config.toml
crop_scale_min = 0.8
translate = 0.12
color_jitter = 0.2
norm = "groupnorm"
hidden_act = "silu"
pixel_unshuffle = 2
residual_init = "none"
momentum = 0.95
nesterov = true
epochs = 2.6
decay_fraction = 0.3
warmup_steps = 400
weight_decay = 0.03
Rows from block 9, named by matrix and row number. Rows with one number belong to one channel. Each number is 500 + 25 x the weight over its row's rms, rounded and kept within 0 to 999. All counts start at 0. Numbers have three digits each. After the name is the row's rms in percent of the matrix's.
# convs0: first 3x3 conv (model.mid.0.convs.0.weight, 256x256x3x3, standardized in use), inputs 0-7, a 3x3 kernel for each
# convs1: second 3x3 conv (model.mid.0.convs.1.weight, 256x256x3x3, standardized in use, transposed), outputs 0-7, a 3x3 kernel for each
convs0.49 095:447490526486498562505513482465494514465448532529448513520486448477489515545562479491490496517517512496513501529499499518500502493473496543515494534481495470507500486498494507468496495485516466477521510520498477472513
convs1.49 180:495508495490436482485502550502506457483476486470479516490496510515488491477494527498488500499498505481506517504497458484489495520514492497512514485489513493520511485525520488518500475501491505472474489459463493487453
convs0.50 111:477485468514542537564523506481532503550479497478494465472523491499515541492485509500508522523525516525495484526507507483506506509521537491474493526519532472500552542481529519473514469498491497495517505549520471546501
convs1.50 052:552544501473555530480546510504508505456521520529540494505517509496518514486494503504460480508470499478457474504486455509480468499508501507515502538516513458447490532549533514542519521526533507496499509479512514485538
convs0.51 100:512490502483554520533520476550499537537500499530409511467469490488468469470473505487480512481537505487499525496500493495456481514486487485520521517476532510545470539501491494505484520492537461519537498479475524462495
convs1.51 084:560527453484495471511543512506527520497463516447553547520516498489536493500464506497520517532506532523499536552517551543481491520517487495482479466530579487454502497481534494495489523494498493505501484451451518473461
convs0.52 112:498511502493543522499476496489492502509485479494491548472415572505485538466473494496520503510481479514496510473478514506475475488504488515509507509470510555549490498506530502476516503521506485524496524493480497484499
convs1.52 071:484555498570434503464447508515525503532515490512506492490499503497504504494503510460513463473518479460486488511514508493500467503476480555514537538541500460433504536500562554547549527519526491491479516522509485540506
convs0.53 108:509466427476553525522524533541510529504566453457529478469498490513432487496472512536486489505539505492480477486507506490518517484506501483513471529505500501518474480494485471493525534494471503479506526490502551511504
convs1.53 072:535540474531537468483499437491451494518534496489469542498500502505514513483513488505519501522490478508478477503503522480490470507500504487481492489491520509509494501495522557523523519527533491528523520557513555550539
convs0.54 105:517514470493494518504562526502464505543537515519507573496533460527490533468527481540501491500463502491512481511487492484498515514465476488495500532433529480485447478523502491521488501488509494486491484485499527497504
convs1.54 057:466542504524507494479465522504483581508486482435471539498489473506548489505495487503505528522526532502510535508545544537508513511502515516498546462452540524482532526543520513541497520530500499516490486500443526535503
convs0.55 102:522489514506497535529474612479534586515542513473481540477473431555464625532542515475492513503483504504517493507494481494497505496508489524488504553484509474545570487509542510498508486499498545468533517513505513486481
convs1.55 078:535444432474455536504501529512499502460469479504523516489492486541528499496516498485484489520504501496477474514448437453483471532571568481504550553505549509468535490451475503481507493467485505484493494508505438518520
convs0.56 108:491454537489507500509438515449572584486454475520486578525462478515527504532447494507527500501488495526517480515501511515502484489513509537483535471498512522483532491512499547494499491519532479495532492456527498451533
convs1.56 097:531494514460482482512507495465491476538536469475612499492509497539520496493469473516493495520488522487469494540465406474495465511550559517497527534490568521514550506522529525546536527542555505505478540522510434499513
convs0.57 082:467485437506527483466529506415459478472495511493459504575549557494518463527606503488512498518497504529499520494532492489508482501514494438534498517575520503568600506508491506476493503493497499507506519481476507502502
convs1.57 166:519515535506503485526472489450486505518522476467497455502465502516515486537512481524505513515481482519511481523516537512472502553532494492523492518521488521498490541539530514506510529501521492445450522558509463511499
convs0.58 097:512449505534514546505553530485502517464513450471528454465509475559468527566442476509488512477496482498506514502495496513503488482475497484439510461483551509505511521498519479496506500520469475487536477498508463482483
convs1.58 165:446511510513516508494566433520491439496511530483557463481515486532517494576532515517480525558474526507494522466472545519492516512510522489552507471491497498499504521535535500533515496523527480459470494486507462485462
convs0.59 104:507480478510482532522507498469520502518454500444488458529490529469517453445599522487517501502481504478504518494495487489488498477513475460475518477479546508397525528511519520451509484485488469502506490483456491463474
convs1.59 068:505470526581549508495512493532487570517479507483467489499467528487508492507521516519477493508494498491491503511471485503513485521530500490449498485481500494480480486512493502487461487484483515475474513489516492495500
convs0.60 097:449472478591519485481449479492485501524520508440486520529492487464484508546497481486508492514476501511531510531508495544465497487481482509460493526456497492492498523523518501492484505540475487511509488548496493486521
convs1.60 085:512492523481503510497501481520534479452489579438530537497516495487485517476536505504493552491518488494499529492512483502497483493479499521526521520545491462515478493494475474503481493500529497486497520490471508491502
convs0.61 110:499498512586491472573474521531514475518434526523499495536486464493543519478509471503512487484497508501527508513503490506481492496500483466492509528554465508453482496499477518508489517481488460468489526452486518493496
convs1.61 064:492514431502533562527565534476473554461514480499480475472482487502493524499490521495484497498494493508481490523504480495487422509502526536501517526497508552490542527505531539499558520511520510500501502512491524512519
convs0.62 097:509445501481479517487499567528535497488500549505516530523514460515488486484487523515508513528509496524501477493514524494495548524501495532493467534518474489504518502476483502504542484521473515510486495504544526513506
convs1.62 052:481500530539533499488549482514494530543547444515493526466482493513514500500498523502488510511477486501478478496491521464498533520512493510516536509484537513503471483474469491507479508503485515539511480485509535492482
convs0.63 087:506499501473501476570518517482534474468510528482520476477499440538538412462497483487501495496491505541498487487493491508488489510482512527456516584516488508489514499488487493529499496461477482512493510477468472498497
convs1.63 148:467431489500468510477475511478491486489561514472473488524489485468521532554526445536508499504515472518500488490487494526471481548517529514513471472500492481531498488523512486510490473481470461459464501483481474484503
convs0.64 110:497481483487481494489480494540504504432451483551452527473529449514507549481468461519495524504484488502532523484479509530487491505483506499523518515528466491459525486471483485456502525534506495477513493535449548498524
convs1.64 054:492480458488475514514446471482471484478484501538519468504484502532491489519491489515502496525499491492484477514519534492469514486512543514520525558531525516534571505536540530537525490509521528530513500541485525507478
convs0.65 092:479484548468542531489490474514439506472486502525597529533483537513574541522461474512488486509497494517520482522489502513504526496510496472566560458513537507475463515504504522514506518494524501482489471542485508510518
convs1.65 106:484521467496471460508562528519521498578450487520564484505477519496523495520469481507510489495504491457542492503481472474525464483498470525502496526517500519511508513502522558520539548560551505515492468478479557534495
convs0.66 102:488473521490481536500492519470469520466466513501454456532499561486458506479521449511503488470513506506498497510503507509495510505494504485443437460452503438557494490493494464438511532495475488523500537481475520494487
convs1.66 178:502480499484531498493461586496506520443525516498487563507488504468480476505501512505506502509493532503501522489521475477510473482493459525478486514487491466477490430471471461495460448451451500522506501508500480513496
convs0.67 101:479468527551533500505509463487490485491501498577413521479557490499535514515570506519516497513510491516488527499518534513457548464491548468478479515506467484562521493507472505464478481503480485529491494481487513534488
convs1.67 049:541513499558444497519474526492442493484556531520503512475486496510485510488494493494476503512471506491462474506469436482493464465488501528495529543498551528506539523528536532552529489504522507514507545499504506497510
convs0.68 103:489506497483535509518501517435593584503512468506561430497454434471581448509509507497499510509492498495499488506497504502524508514506504500503514478497473469530485492492491472504507515532500482533556480497500539493522
convs1.68 129:531493477491460456474498521448514502487458481448591480484482510550546502493499474514464480495517480479472461508462403508480456498539574497493552524519538505522545512519520499531543487516539498474471529498489478475491
convs0.69 089:473474464531477490498509505483498491454537506496530514485504538503488546501461481508491481505496486502502509532501504498503529490513505510483505548489478534429448499502514517495475492483523524569487464465491496474548
convs1.69 118:503458478527453558493481531533515484558456493533539501510520498495508513484468481505508495572489539516487505524522502493504494487497494489494486487491526497458454489486494453476479463508510485510516467500507501515518
convs0.70 092:497527548481556554468510481504467494549506513499424542524492488473504546539491471521475520509497505494481475498483501485518479500497513489473496548518440511500485503491504513480450484508524490517481474491516525533507
convs1.70 046:470517508460464551489497525528518496531523519461550487495508507486522486490489485488503476475500476467493471513522507505470450478502466483521487554518484503502481518515518526493522510517511490500555490549522503487525
convs0.71 104:446525502459505480519516469501484520482491509502500510530490540556525529515466517502485502481493509514512495534486533490478506449509477518511509568483486487558468514500500531455539508454487500489501518514487485469454
convs1.71 076:508558513470524550514433527514508539431543517509514485495499498503498493485522484513514474484473496499481482479474503462477471511474500502505546533500467476467491495521538494527525476515530495484512521511483485497488
convs0.72 085:517481487444516547494503494493504477505450506544522454492546510466590498467466479504467505487485511498506514520489513476495520493491500518453467534499509482502545504498497515517488503504496528530491454435473502535482
convs1.72 170:491499512454524492487548499467553504461472451474525518507514487478503512483474470508493493499527493491509487491491527514554509475510508497507477486473503483512503495509498478530523487515517484512507523491497509506510
convs0.73 093:459437506475512525518445526523497496485513519460588485533482521534475574474527545511490512498463498525488522504518495514488508518508514463494488505531540492411499507504505494526484515495511482523519516503540471495516
convs1.73 146:481499482476458493472548531488497488490474474540512507500502496482532471542491494470501515477503522493521509490512526472502486547553494531520488521535499523498453489494511508498497511532522490500473512521503476489467
convs0.74 092:512496484491505480570517512488479494475513498488476485506565488521398481497494490500494480486517511493497505486492507494487514516504511507567490582468425512483528483510503479471505482520470507498523501515470496534502
convs1.74 141:465492469499502513501489546538454513458572454513555551517515470464514510528522497496498528479503518498490494493527471516503525530504503493474476502490467513513535506502453485481469525478504469492530488497511512447488
convs0.75 096:458464473441476486488456460512526500499509542492448495563552515540520515536480533471464521463503521483483473531506484499491542505477502461490523478499559528555522534490496517545473472535465470505497479500492506516505
convs1.75 053:504527543502587533495482504467520575499498487515479465502511487509504484478484501510485479495454456477483477489461454484461483517494476488453496496427457481487520492545551489504514481488503490519503537521511456489496
convs0.76 104:481470547497507508442517529518489546454506499466461479489516494510484547501478467513498513505486488503510507499491515499503517529500524515476455523532478507495519522523507519498485497461520474478490487500524434488502
convs1.76 063:482545514458524518458518491542511500517549484473463469475484493488503516511494516499531485486514503464490489500479513477471459493503507469504435460485468471500492482486506492487499496508488505492488447492491478497520
convs0.77 104:500521510594492485480463469499477528533507555494498464508506525537470469468501486494499515507529516488500513502482488484474495500478493464538516517523561490472509516474512484480511459513541494493548518477532476527486
convs1.77 052:497492504499495512537436525498535488557502490510540532485498503502529504503508499501507481464499483494492488519533487467527474517527472494495482467432466482443489498480488457461461468436448494502514508529510495538514
convs0.78 100:525492477541583536564540517482515517541534530504526504539502527449470539493466506471463516482487482477517473481523540468498462484485535535474515491514481508495519491473494475504506506526519482503501476519513500505517
convs1.78 051:492542501577457476534567473474510484528490503501465485463508494480514512514481515517491511502482528502504493458468485485498443504490483444501482497477502492487486512508483508504496493523496503546518504513528490478516
convs0.79 114:508430503520544498510502500481497518417519518511527538517516514557507495498499482514486489473527484461493491482494505505502502450497478531490493564392467564480459480502498492494525529503525475519511493425515473515515
convs1.79 052:516513507551493517516508555513544504504481506466508498483477487507523490520473500505482508476503535487472498483496507501535509500538490529499505494473446516528521507521518499528503520492497520508536511497506527526520
convs0.80 097:546506502421505479507489531528495518516475508492500569485548567541494463503507507501511506511485541510467524467513501512493486469531530478409566460495494432504460515515526499468507472487530473492523482510518444508530
convs1.80 046:481550512444489515497488499533508526525501531485549540505486504499519493476503494508507484493539505508505485482448517500495506498524469517442514520466506462413478510486494519506494517503480515544510522519492535507512
convs0.81 097:539535488523545474537523493483495509489456458415447515535514463524560488546457490478481505504512498511500499500502493497486493517500500517504510555522552579482519497503523518520498510512504486524510496485528501478473
convs1.81 139:488446479555507509426485532506494501487482463483601497509505483482529497494471445490519506553510473528497475514542562490481514512500503466504507491516512541507518467486507478501511465471510473511495495443469486503489
convs0.82 091:488490448481521411554465522470461481456461502491500533515513495528533520526535502491506477493487481499518507501502503501481487494490494521518481478470475504536471484486517485506478497485512505437454505507496502498476
convs1.82 187:497524551495553482502522489529558491470537539506475528505478498514537505513514488524486500536503475500483527487503485473477503503475464467491484488490441472504469494504469480490469494485485492505508505498500493511521
convs0.83 096:530534540567475510478508532519443516552467511510493506518483479521540522516499512496539497540517478496494519465515521517522488489456476524498494554561462465521522525521491477513456507539502469483494498515480483511511
convs1.83 049:500503539441486588540531455550511468473461453476585512485547477476484496502504524486475506513501505497474493497526503485493496482506510480514493481524505485501520471513491484502489504526527518511512485495495523473490
convs0.84 112:460478475583446501447499572521485508478507523493546516528478509564573496547541490475498499484483544523506509512471503493485503499497460461513497450473467497456523512475481487496509495519499475503518523498486490491498
convs1.84 061:485498546451470545548515547496490552498461541507543434500505481500480505517511504530510489529496479492495469537504501505550565512483519515505502481520539488472540491494482479501510474504508513499503516522533505491503
convs0.85 082:508485517581496484541513517508514480518515532541531451504525493532444501593524577513526513474514507533498478504509520503464515484517486498535534460535543484504582479498521491524486534469490504524489468523500510542440
convs1.85 134:444520485436562518477479485473492449425424481474504475516457468499479505520515480514474515553484500527512494511491503494516516495487527486543504509510531484491536493480472500497470510513526499491482491476486462464465
convs0.86 098:564502523559502554483451539527504498479489526503568530449524435457552548519455446504522485493508456510486487501495490493483517504513460490501496544503508512503527517508528462520513466484560495513516542472498483527474
convs1.86 051:528468506547514479492575568469593520497485489517496517500503486502508496496495501526487505503496510484481466488495509491474477491507511481482484529526412552529459494507487525514527465488497525518512458502518503496500
convs0.87 105:469533523521523471544467548483506517474461496494508514527522481558457520519476437488495494523499505476533504497508504477503512493519536527507527547548497541502501491521477520497500519517463504509482481485470475463518
convs1.87 059:527564587564530475479537519483516438532545474484491498500496511473508480507526510492497489483487498477486516491476511503490496474498467476462471477450473493492463462477468476462429491467447475482494485518501497498534
convs0.88 095:499469516540488478508459505484513514540527551507522438524568542494457477542555497527492502514486479496510488464482481533479464499512479536541490494424510508462508513506508472446502523519473504503490510528510485508521
convs1.88 044:500461468491493462488522518537501519460527469508593508484499494508484503506501486473513487467494505481487482497546506497505517505493477483531470495498515534517537502510494498497523505485477505521525511514509505520501
convs0.89 090:499486493548442508525465453516497523458469466458495491529524500511522508545493527512484491491496483499512508494498480510491509508478503462472519453494445466446509503466507501490487496469531513471504468525503478522485
convs1.89 153:511526467498575441546482495518471491488498491485500447505500473476533532520529463521493526496512502506517526501502507498513494511515510482473451528505483525463476483437449473462455500438453466494488530503502509489501
convs0.90 093:564528488537493514527487503536487521551454502506462537471543467500577531514529528496491542495491479507457481512473523494491493506501490484562504456436507496521505503493518460505539505525504492492501513507485494471507
convs1.90 050:454515502507490488536457495487519527489503506532476540492503503470481520495510507491494481490497467488519483515516470501476494494520506503453488506511476513470485555515492512485497482482471523486506531508497491489502